Weights of a small class-conditioned spectrogram flow-matching model.
Model: moe top_k, num experts 32, patch size [8, 16].
Training: adamw at rate 0.00095, 13500 steps, batches of 64.
Data: trained on synthetic speech, music and everyday sounds put through simulated rooms and audio effects, 39062 training examples, 22.1 epochs.
Rows from block 9 of a small class-conditioned spectrogram flow-matching model, named by matrix and row number. Rows with one number within an expert belong to one neuron, the router's apart. Each number is 128 + 32 x the weight over its row's rms, rounded and kept within 0 to 255. All counts start at 0. Numbers have three digits each.
After each expert's rows are labels from the 100 clips, of 14976 (inputs lightly noised), where the router gives the expert most weight on average: "responds to" is what is common among them; "band" is the frequency band that holds the peak. Only what is clearly more common there than usual is listed. The data: synthetic speech, music and everyday sounds put through simulated rooms and audio effects.
# router: router (model.blocks.9.mlp.router.weight, 32x192), inputs 0-191
# up: expert up (model.blocks.9.mlp.up, 32x96x192), inputs 0-191
# down: expert down (model.blocks.9.mlp.down, 32x192x96, transposed), outputs 0-191

# expert 28
router.28:039065060133130080073092097122112098105048133166141107106094093135145061156182135134103126083152164113156141125132109154154104143136130081130157232090074153108104159178162156155198135120180164163140155208137137106131093103148090137113143108125145118138152140121143086125089138168133117133122127099059111118178138112141134150155176130127136131189124119078082106151141142104118088123126150156174096126132134120132122116165080101116099088094139125155134183142153167182156099170138121097184106151144167118152122101137128187181162078130104170090173162146174168180127107169175121128
up.1:173100123130168121158056133152111164157101136065147123113095180162122163168080125133113089120131117149161109138115061110065111166139143110110157124094137127139133098164170075095131146165108134156119143083110049151127154151081113131142102109138183144139077127044172036118141130143148154117153121118145136097144121119123184200065155135178170152161130139107139108132113130146106125133101158138083152157073096143168162151143163051116095135185084148211143106086129144107117133174107127106128189068110148147095115054093100183080117129150124119118134089159111122099105126140198174152
down.1:083189108098042132084093128129174116083147090137131087147142162094122140171095105137140097084154133086167187044145080157156127140140101117094180140058121111130159082086106079131128142134154112106110153128114148120122100108164112131161183088130110077103185086063088077119125157080130120095105144163198181120159170127153156034128159125111155144132109127122138109125122140138104136116124180146136150144083097103144102109072137181135130131160190145072146098035140141179108090122101123096125138095103098183168128099118121145178183140137075120125159098100128118125127141152068146119
responds to: everyday sound; long reverberation; reverberation time: 1.2 to 2.4 s
band: 0 to 250 Hz

# expert 11
router.11:155052176103033082199125118116143152105124146116153128132121103127173073151141175118100169120167123097102109122084127098138080097158155105165122131121113163119117083138127144123147176086119166161138100153154158106118097130148173103062110139188092155155126157174164151122166145156154113115193087141103120149186159136130126154087101146125193142145131110082137120095121084124162093085171107102127150082137117157086111137110114086082076120172151207123109149140134195180153122187158156173193106162127173120131133123114115097154163084088138170167076178096106133111143139160108050173
up.1:195171150120080115135161129122131142155158092146082169161143097101162119128077159103022134092150136181139098095162150151097082158134089151086182118094120147137178143191140064144113131097114141119132139087150113116155097099109096077063142172058119107100131119137097169111084139094113102109118118132152156146146098137113118159152188118169137081194078091074096115111136092160152083106074169117164102164162160134135071151122197097113107123169145212162130108148124131117120147164079097157138168159083107156173162096134123158133186133125121158106157155107148115162120105136124050159
down.1:080187115149073161095125176146127106146160112139114133111120158117103147141164122121186118120177186137138146158160163204134171146088106053091106197115183099073117107125090122118139151149099100131190086178126124135153194118106144124074185142164153113128124179169183113130126157103081143149057100112099176125151139103166148094078112080182127128123126139093066113145107122083155070178139117121071091121158085119103096096124130153130117189117140122055183115110136100122098093141140130092086149102133139154114103188128090073105139112101079116112091143136144061101193122116121112112
responds to: band; short reverberation; reverberation time: 0.15 to 0.3 s
band: 0 to 250 Hz

# expert 17
router.17:092112162186123173166170153190142143101127128088140103119142142095145167120136152082188103132161125098087110079120116164133104154130136144129146082087086091106134109203132137178087147138153096183186189098122162066154124166132132108106178130152152145145133151159133150154114135106148146133173075155115181124095076143109108157162124105183143084142146128088139099133122111113127030153098122146215117133162112052131094093078120099122100150117150211181134109143131115174150135150137075173141096150117156092192209105146117126105106102128168152114181132135096133113076106159107099069
up.0:085111188115180186106092106080118142145061139140147113129072056140128144076152210161090083090107134182114110096189117135145148146129131106083139127132071208145174150130187172130123069130192159106117170139112117151134154165147093116058107104081099099187133088127119128100127126146127144085018141122112130074110126102157117144172131120110047116076071131182089102137186118148123139049077115159148141086138117117129131131161144145172120103095124143083109135161143143124123127116075139113112153131114127165135182130112088151132131167128100107128140106089134082153105124151139118149
down.0:135136120131146132137176120111166136181158103116142146129116091112075126109176097133134120151163113129068101163136169155094118146065095126129127055028101150162128200186191158069113194146087113161184101156115155206126153127128164110120110110137127132192105111127133109113158108102122149174146170099124077076108088134097157114187145114148134124128159140115124119121157117190129181100130127118112109082108157146122149117109134102162170100106141098160097138102165134131138162157166094082105189133165194110131186110107115113157135078128111190155147033124195106166099122091117155189
responds to: everyday sound
band: 1000 to 2000 Hz

# expert 24
router.24:163172175146083125169095109165151141097105135138121093110121118126142104142142137107120104114147107107076122090055148168138125117156132114169178122083134138199172144124138147102141166105179151187165144120174152125113111141165181129181175161169092159164142158153094132140141143153108107098167149147115117158147227120131154139027101103108174104149178098066125083169086108094133252135151110090113140089120139147150127131092085087098104156126098164129148124153153163173170149154119114192182109119126148060158109135114134109187132107102166165143136159075139132125109107163116086176
up.1:097148185149091094148149134130119105079207102089124108157115119114109152065061149149133139142147099142125109190118171088136132126120067102088149166112096127113132195176091129139118092124124137110123080089109145126120112147072125143138172170125109106109099116141200191141148120121157181105071096120143126075140143075159087143119096111127145148128130138172118116085176127125175131081070128122135183102160179102166119126151116119155174076102156139134155061154143093168122214133131147162120085117080168123094181093080108182114142141157161169220170131163128126113044104136121117099
down.1:215150135109126131077117103101116169161125129143093201115108100134091177153114145113158165090116165103106158111125134139101172161183120097129126120094063088112063123188072117078193132134120101153065146099133145139133158157132118130136190149111107118122131135144124086170117116126154141162112177099124170178147120131139146176124113021157063155129105109183142099114160123156092113132139142153165072140085152139085157133083162104156163161115184068206107103134157144125086198099144145148096117128194130116119184166113120134136121110137113124145124125141059142175123140116096217145
responds to: everyday sound
band: 500 to 1000 Hz; 250 to 500 Hz

# expert 21
router.21:153102101096083127201158173156128169124160140138151117141144086099169111140155157094148118122164143114101131141098165131123128120163124122161123117084068082099082082078087104116119169094149136174150100125180138083081109178153173090129157189156123168182161188155101109156187139147159107118174115146117116166141177136116161126043084144130158154132153091085155085165085050139150129137168093122123130110104140156137161147082076075096074177146094138105097159138143173178151133172165156179195092181159153108170140127114106110159126084107199140146105153106109137138138141104086091163
up.1:141122099085131194081186145160171083084114109127107137150178079164097078127158133110165131151111138142196245073150121113159152116139129120123120156131179132110134120146136107126133097152095134128115101166120130135111220121141141083178095141116118096183140186109168120093096145081121100157160139091123067133135172089163124114124117103181135128161137115128134140115097158050173182129081113156095114161195145138143164160159114168101165111121129224101104095145131097136114139096079148155122105098140092101136051115115187152158147175129161127088111074090142117159123115147125064117
down.1:102053141148087115155142145091146159114154113120000186140145116143168165157122125136144149182130083104106073154128130120112203139174099123109067139135060085155128101113102189188150076092140148130122109134163126136150095122156118123157110097124098117161141132102138073089138150128048052087109086108144098118081143140126139152123171170135123098120131150092117139148120057100142196103148140136131147140093102152137092133079125155127109141161175133146097157131143110125165164179105117085120142079094140136164119044126068133130126112116109165133139138167148184136192116089136154138
responds to: short reverberation; reverberation time: 0.15 to 0.3 s
band: 4000 to 8000 Hz

# expert 31
router.31:238156105122172122122141120067188148190104150136187201102129150119111094143095119060073158132131092089078136116077122127149146121113131097038116106084132116131134106070154127129103157147139134084176147160165101162138093103156162162112155156147104168195135178154093102116131159178159097144162176142119125108133173135108121102129112146138135103144098104163129100151078137095129184119175107113126116064104076170127158147130109084120113185129115159141153104123137156171171131067170087175162150120209090161197114186128140112156143074111126142127108134141112113135124155127106127189
up.1:083142116124153103148077108111104158116092112163111146133091115128166097123150173113095104116073123173133186109169119144106147138192149123148107138166145171106155162180120159065154085107094092122116136106130144152141122156080084121149098094104138188106113121127130110100055139089087152122073119103183091093121149127075110082081088126129080160128096088175148189155195145144142165132088114120103152113120133085085118164126143189151135163158148173154171179160166130017098074138121089108067145142117121165131138177131157126112156121101083127067145082158109088177166127127206135103
down.1:130132126209129094126104132108148126105162116105160187189147101086093189118093101140113169091127075121121156105097123119160091139107128127133121184181156131174132099126111129109101088138150095108091091116079015149139072129170076097150127103113180121099081137077135079154168049146146148096098180123102153109145082111119171128137096117087107115165103102158177155110118164124083112099063086107132180154153100177070118162161113065121147084106131097049137115108089148117133136124153130113177126087140134101114158160131076135156139145068105128129164163133122106055144130101138188128
responds to: everyday sound
band: 500 to 1000 Hz

# expert 10
router.10:184042127138088176107148113121129125161111148085088108090078134122181193145154175113114192147156126150105118083088148133122106109123128089136154171113144143119077159114078126116161113120201179154144035126126149111109141078105175125113118143153151129108153168172157134154137128153114131122139103164091151132159154164102141099128128094107163111161146094085100123154127126081098085182140069091160164126127084119200197089145113091130107152168124169121120120114128180181154186189159124122223149196132182095157088107142117075150118126149104139104160169146137163098137173123169118161
up.0:188174158119186159092115125051149133169154140178146134176098092118131124133061131127146133092138170189131126123084142109150151099074131107127132182163144191129145166140099093156117153086132159131161189078139164100076108141169144115115174156136164085194107115133034192110106090121086062101073100166137110130128115122158138152183122094183095115127097151174078155124139183137129097094165113140215085097100147100135166150137146142111119073134139098104152142109122078154117114149117096147111066138143084101124120129123123137153095109137152100116177142172076183099151162159106085129
down.0:132084151133156054138146162125130129113092150164070180106163149128086181131131105124077111100164129172169110109118152132105143149141165162144126048163125156109094116071156150169160123102155081147103075157146123180176129141142120101135126097088087132128111061111179158139128121123119140070141155141146145136125161152208218133089155108148139114099164193184154099144091158132165060118184110097159105134094151106115122101181152158171131164157116106144113144124172145092138148121135155108119042066145061125136143165145073146125127145074145136121116081166087111190112051121133146154
responds to: reverberation time: 0.6 to 1.2 s
band: 0 to 250 Hz

# expert 29
router.29:142091106125079072108141100135129096113116114135185166095138120113145111079133104085085098114110105089099067087136110099123135171168115103167147168156112108160163107094116148139102130104145111165149212119146139105140111216137130156124135134186159162135162156162126108152146173174153123129141037122117102159133159126098159146064156120124188118148116092110100092136120092157109112120145084090093123091146143063106057108089122079102046119186110199132164162145118121171159109125166098166132140167189057149117131170170132101167142110129131175070126076095118131154165129182112176086
up.1:146150122103152184133106093156093100079165116111164108100114125093159057116075101160113185120139161143164124204141123110105127178111111130113112071077110164054145137116077052136218092112133175090111055107181144149142126120095107161175159145105176054160082128149142123116132115170134123131085102152109127090091151154145113112117180082138098089107093113111086115084164122182131057117091193149170095159172167147061138105121105130151181097190184134121128133128091128152065131101124120144137102121101109153128147111138145137118149128123101132163113079144106159096147174163109168120
down.1:116095108150128127131136082140147062141147151176106134141147132073098082176138079143112107131195132128147069124154151139141114130140141110138098110126089096147115152134083130092138157083078197141054125126117084141134086127108148105156114129136147168182133146084104134149120174109169105179185165175166117106107154138134122179103092111127096169131112104131160106177175102180134077151066127091133063130110171120159151109119137190132114125082050108145152100161182151119107131121119166131083107201083145062099157080167114114122158117102145153136126090167185145127161156108112184243
responds to: drums
band: 0 to 250 Hz

# expert 3
router.3:136085125130089123193139157161114160136128135124151134117102089120166108143148160114133126139188151106081127117101143132128110105170141112167141110085064109127088097085100131111134208120158177174148115141153163088087081136169168119117176189182099156167172194132104129165185175158148076131168116136126152183159167158142148148078092142143184101142128089112155089158066073162149146131181117113138125099121126146142176140069091077088060196145116153120114144127152182163147146155165136186210086164128155118177152167127121093172143094107167146136099156091089158123130147126088099160
up.0:112118119134118089151128138122119089083128118101129168125110102118075130137116147130096179160121142196152155155157144150160159146072131150115150104129205103168157131156209105149046102113124131119188146137124104115107178155045043122083092060154111162104164092117132175138073067153085145134159146138128145088154136068095075107088115095125168147091152190065147203100086115158133189116105098134125180152199150103135160139069141191135135122147141174152147190137145123146112122124155155122098153123138160118122118112112103101101085167084125134131133180110150129119082152128172139151
down.0:114098109093087129148082154128112113145122089204118117110138117133124106068110174134121104134078126064066155129153144127203163121156168122138159089188063129152087091154133135108103076090103168118194129163147117164161084155128105070068075139118125148119183136082179120144118112136128134111171155158096208173116132060173062147137142182159152144110143123166124115137117130125168175125107105094134103146210172115114129161105107117093150110081155146109085137176105114141152160140077116143088151086117104167119164075112176157167125180161112136090123136123139116137166082144138209096
responds to: band; number of effects: 0
band: 2000 to 4000 Hz

# expert 16
router.16:162138161137110126201116116147125157132122139093142065127116052133166068164150156159109127130162145117069137143087148119158128150157138112158113144144073142165127072093134132110145210125157192147135135160137128039094075106145157120108161156169102143130155124125061106105157147172140076093150105092143116163178129144123162128135117116144119137177101076100119108148105101158087124135170117091126126066084125141136186159093049076092053156126120156119109171078137154122140162166147124153194090188143148099132149161079101122162151075094142129075078114098080169114167144094076111152
up.0:156184099149102165097094144104137135084100103122147073052120159156198115216150073121163140196140150164144162106179122132108123129116088150118162112177173136123171188132178100136183120116169156162110185136135085075167132106105083159139128098078160104079123080102125148117100146158089130143075100111105091121140161069168084128113105109142084071097119111137100166110158176118136165153103163116147088111130130142162186086156162157110073097139163163136136074126110108111099129112103083119154150114101181093162095112171158150136062162134124081122087094099143166092147181103154158129
down.0:102140149139174095138144164137100175119147159120099187119138172119130179153112126109131155085138097112069092127150107181135058124102143187112135152104173170129201117142092161142148102109152094097182192122157153127132133095131104111088151117128087092120105114130090177130150130139092111130139044122108147166141133173111173110156115169142141134124120120089151175145092153088108244094124177156160133089122126090117133136109112108106214219167101149190108186120113151091155200034082120114114132134146171180115093106125176114135091133134128123135110173151166148122162097113125121110
responds to: dry
band: 250 to 500 Hz; 500 to 1000 Hz

# expert 7
router.7:069067108070101220166181192204191187180107183111118105111161130110120152115150174094154108188149111141092134083141092153081075127199137151149120109087106048117062100089159141145087174132149124163146187105153184110127140109165107095101095107159175132163165121148121158143090185149106141105110107132111157088131079146126157132152101176100131085139113150073101111132153125091094143150104121153146143107145076132088122101071150109115110095119132181139092133124136107125169150124115086224127193130119081110157129127112125169127114123125158141153137163138134127137111127154112101116
up.1:121152099158124121099114154101118107067135149168205148079126064102143127102150127115165039145118155083140134102159135087144142128059137071146122124174126102183157129213123155128133146111168150201104129104151083084130197156148155150141102079075171150090143094177110132121128134187077127151103148148140149190071168116086119157124100165185113111153154125159128134189114143142091092145109143177166108142127106139107110069177135155106088118138113086098041075095158152124095119107126110062136102120115153073101102112127115107132130145066123108110145129077164144155175116148123172093
down.1:161084124048130173140067146191113102162123123187121114131161137084078136169132124107123135143060141090149157150118137112177133132129144098161146098107099098176135075153207125139126148137104137150094139150089140113128173130039131098026132126174165137136112150085081133084113147075120150129090122120107071066168108108152073080089129104108162117108121116082110140146190089112123149121143140176153145123153127129111058117148167160082095107127137145096209147106085133112159129157109138124093133159160126131121186143127038146074141128155163162108133117146132153106157079200102133098
responds to: everyday sound; dry
band: 2000 to 4000 Hz

# expert 12
router.12:159135200036057112125121108125124117192124105117103041105091115130120190188153162126155078097171126117094130106134120144126116153105150159102095105144178215194068171184124130154121151122170174151149141126105174115098074141136129108156149133147145137151102154153133123158123127141088092074171099158059197099173085146137111159140118153118072127141134198151168108153140138145118090113136117104168150128149157110087106163098111107107093103073147126139089129141116112137122176180153128138141123095127186088152112100113123159205110097107163147105135171153123182146142076097108063113
up.1:158170149115102137110072135193192117169064141165148127151151134205123168103152111127148156102094120137157163129098141123112108116134107138111104129179226195206186168118146107144202179112172095102097162133088161135122123149104163104113145138083140067170129123100127139114140115116114104094128115093067109082127129094167140186149094126110162116119149157114084138173146153104117164086184151161116149088156135105122111120090181098134124120103115166137147079092075111189110114099078135168092120073101140093156106147114155116161077127118106156145126120144189087139050082177102110089
down.1:127107147167109137077107127116117154097152112095077154132190141166078132057138126099129180092136168141117127106107155126101132087114120131048140136161148196194142165075144159106166132163104158104082101125136152128136122086126120170159118111130090146142107103129150060136110111156171194167250146133128124168080086190105139151165177136113186130105119081061097131147099095141137136106172111113125084150096140069138154131158106111154115113178127099116123143156120173114158099130142127151109159106124137113144131050108120126109060169086157131047119044167105142119106114078091133128
responds to: speech
band: 250 to 500 Hz

# expert 1
router.1:108083098133084112182159151180132171143127162105164115131131086106168083172174145128123122133176149124102121110090153127153123121154144110185142115084069091102090083075109123113123177124158183178134105133126153091076099129170168117113158183163105144162148163129099111154141167151150075105169104126138150181167181154135137160066098142155158114145113072087156104148071081165151146145175144130141124076139146154152172133072095080099082197160115156134108151119144172148125145142166131153209086155131153100166147157126117085183144050076169120128085166076099149099141142124080091168
up.0:156186158139186194089073090153066143106159116139110167133069107161113125107124145204164134081051168112148114076170163084175146186132132136142128161110145131151135100077146159073101131158183112072048182142080108162127178148116130152112136114089116106116135136109100156201131118106162152105130140169161082136142149140081100151094130138092141195153148147150129113131092146152095093166086130215095124181159087108133096111118085146122137092125144145104085061127167117090134095094101158122080181130141144081129084104101155075130108167112124141126173111135136132135116139155121130073
down.0:106148111095135111151113092129134128111147088143145129155150126116136109102131057135144087109132089120077136122113142094197189101082132129097096136121086124173158120113136156113160105109099141080155148154114107094154091075084168113121075065154122110119175126044107140066158141147095119142111093168148110139184091123132213152118129158135082112128121146116119102133107177181152161146146175098165195134078072150215127098144113158133176168071169106149143107076170110155091097151094166168078076093132141094069182112122149129124105186133142128190167084186114146172107165137111113155
responds to: band
band: 2000 to 4000 Hz

# expert 6
router.6:122082116134117114198148166179129164128128154159159111119116105105137108149152147124138111132190164107081142129095157118151127116136130129201153118095060082138086091064094128126126177113167188167111119142153148095069090141153176112142186175184116144144163193143097120148144166165153085095179116137119137178153169150121158147060090133150162105153144107082140113154084096151154136135175133136141120082136144134151185126086099073091061195162115173115095156137144163153170155180148136163209082158149147090142118150124121072165098073093170131135093160091093157104137125133077106155
up.0:119169117108074106097094149127145108075107126097135155153131101152136079160131159139132119192127090136151093107162147089105069142129119126126145101145206077114096113111124162160066041074080088096140116094104081190133172139124075145131132109083142099088090114098106096144089096108104137142120085082156128128098168111134130090079135158079091175127108184167112147110133160141082146079084191116118100104137127095140114128123148145142173058142154141104154179127158137080106128083160102065088114090119095113123142165112183137150132195106131157105073095057121102149128136129209194132
down.0:146156115146147106160167059123125163135168159141208171075104171096143143158142148138200090080104059084156130097121101118121168129178133147167125079148106118164125075146179117164113122109142150159074129101095081131149153140143081190069151049150124119054117110118162137085142038135125093183118173107064120113086089130119169116084126162074105094172108062125094142169150126070096181126136129128086152115077131123089070146165144124156097124161119187087151100106144161142117117177148118088099144104134168155127114132123138169126113106090099112124185134123102120138143134125118142100
responds to: band
band: 2000 to 4000 Hz

# expert 20
router.20:121136102107088104162154154176136132092143122113213143139109105119149030118121089092130089124115143103108104133080101139107109094144116155151115094106125077110115050093119103141085148086048070150158148138135131135131079150167135101134182150193076150172139183143140129120148156113122135119167060148129120178139147139170149181054112104153165162165148100067161102133139079176158159075135095118136132135117101133101116139041123065103081147169092107122181114117130155144151123133170154162162102130135148128163207142131155114148178113057152145196151159078132134142143105107126101155
up.0:060127108175127088133190089105157115159110119105135078093137143131170113163098135165042111085143078090091135084125128162114119138132172157123083080169107116132112115181077163153129124096144131172133187115118121149143101114085107155159133124187158135182060131151153065145105172115081124096138141161100133123140091120106124176136073116158122151142152142098163123109196163162111110158129170131143108104112147105101085097124174100118054096171195112183157081092165103101126149126210085105071156116123136109122115118122122084178169150091091141112164142108166099170149102152208160097
down.0:080174091182151090149087107148150133116138131118152145095121155150084186110132169107130156096148128103128155203160150161107074125087134149151137026137183162066149058119162192152120177161182111075216099133129093097155180085118143127129100103172139156155154133151123169079143111086095175123125111152113150159141170134186157069173130148148104150116130160123125113180105182105139142028128115171160106135148120105121104114123069121124131093144078120092150125171108084091086109128095103104131120076124116125133108166140141099114113146153141151110077141132103089112158085121085154190
responds to: dry
band: 4000 to 8000 Hz

# expert 8
router.8:106096141194057113127088105085150056147122095121122148113113105069109150082086142117078146074191111155118146094125113175127080124133120150117130097141133160180107099155125179083134109103128116107171125147122136188153093049106103169146165133139070137143094101159151142108126145154078139109103135117116184108155063174169132167151100168113143161162116150100167161107192112195068079116102124098193101109141108141101154149114129092115077097100161102165141123075091102118140125119162122116185133112084177077111209146104110125139147118120088147131127204116108198153093096103125120171
up.1:065044056093120069035110086091148075114126108104164146076114185158112074120139113106110142121099102217152140191155160146120098145159150133114163194177145145167143158130092247175158127138134076132115138148123128177133090131112084137107124085159129106115153131113160104131104124119146126178145090134128093094164163095141113148130124144150122108119098134131120108110170158099153255101097149091088151130135110129134082131105142114172121110137152130176175177140152140106101167113102095127122149116166158132109085137146172127131183167138086154152145139152138146126129089143118145111
down.1:123140115129170152126146073124113134140196106061066103122124102118098136144190122174123149122133163073131154182140161099146142160107119125117067212106126121167112192119157192149139106156151120103126082092107106106131118073084192161165107109150160132189050141183205100128083145131184099098118088071120115129112136130140145126113133134156188105089102092130086116169153065157156047154073184137095102114151121092127106159148110144110100137122107150099115141155107087138134105161131109144140146158113161094165110126168146168135103146141149120117139084183139146142160186048153072100
responds to: dropouts; number of effects: 3 or more
band: 0 to 250 Hz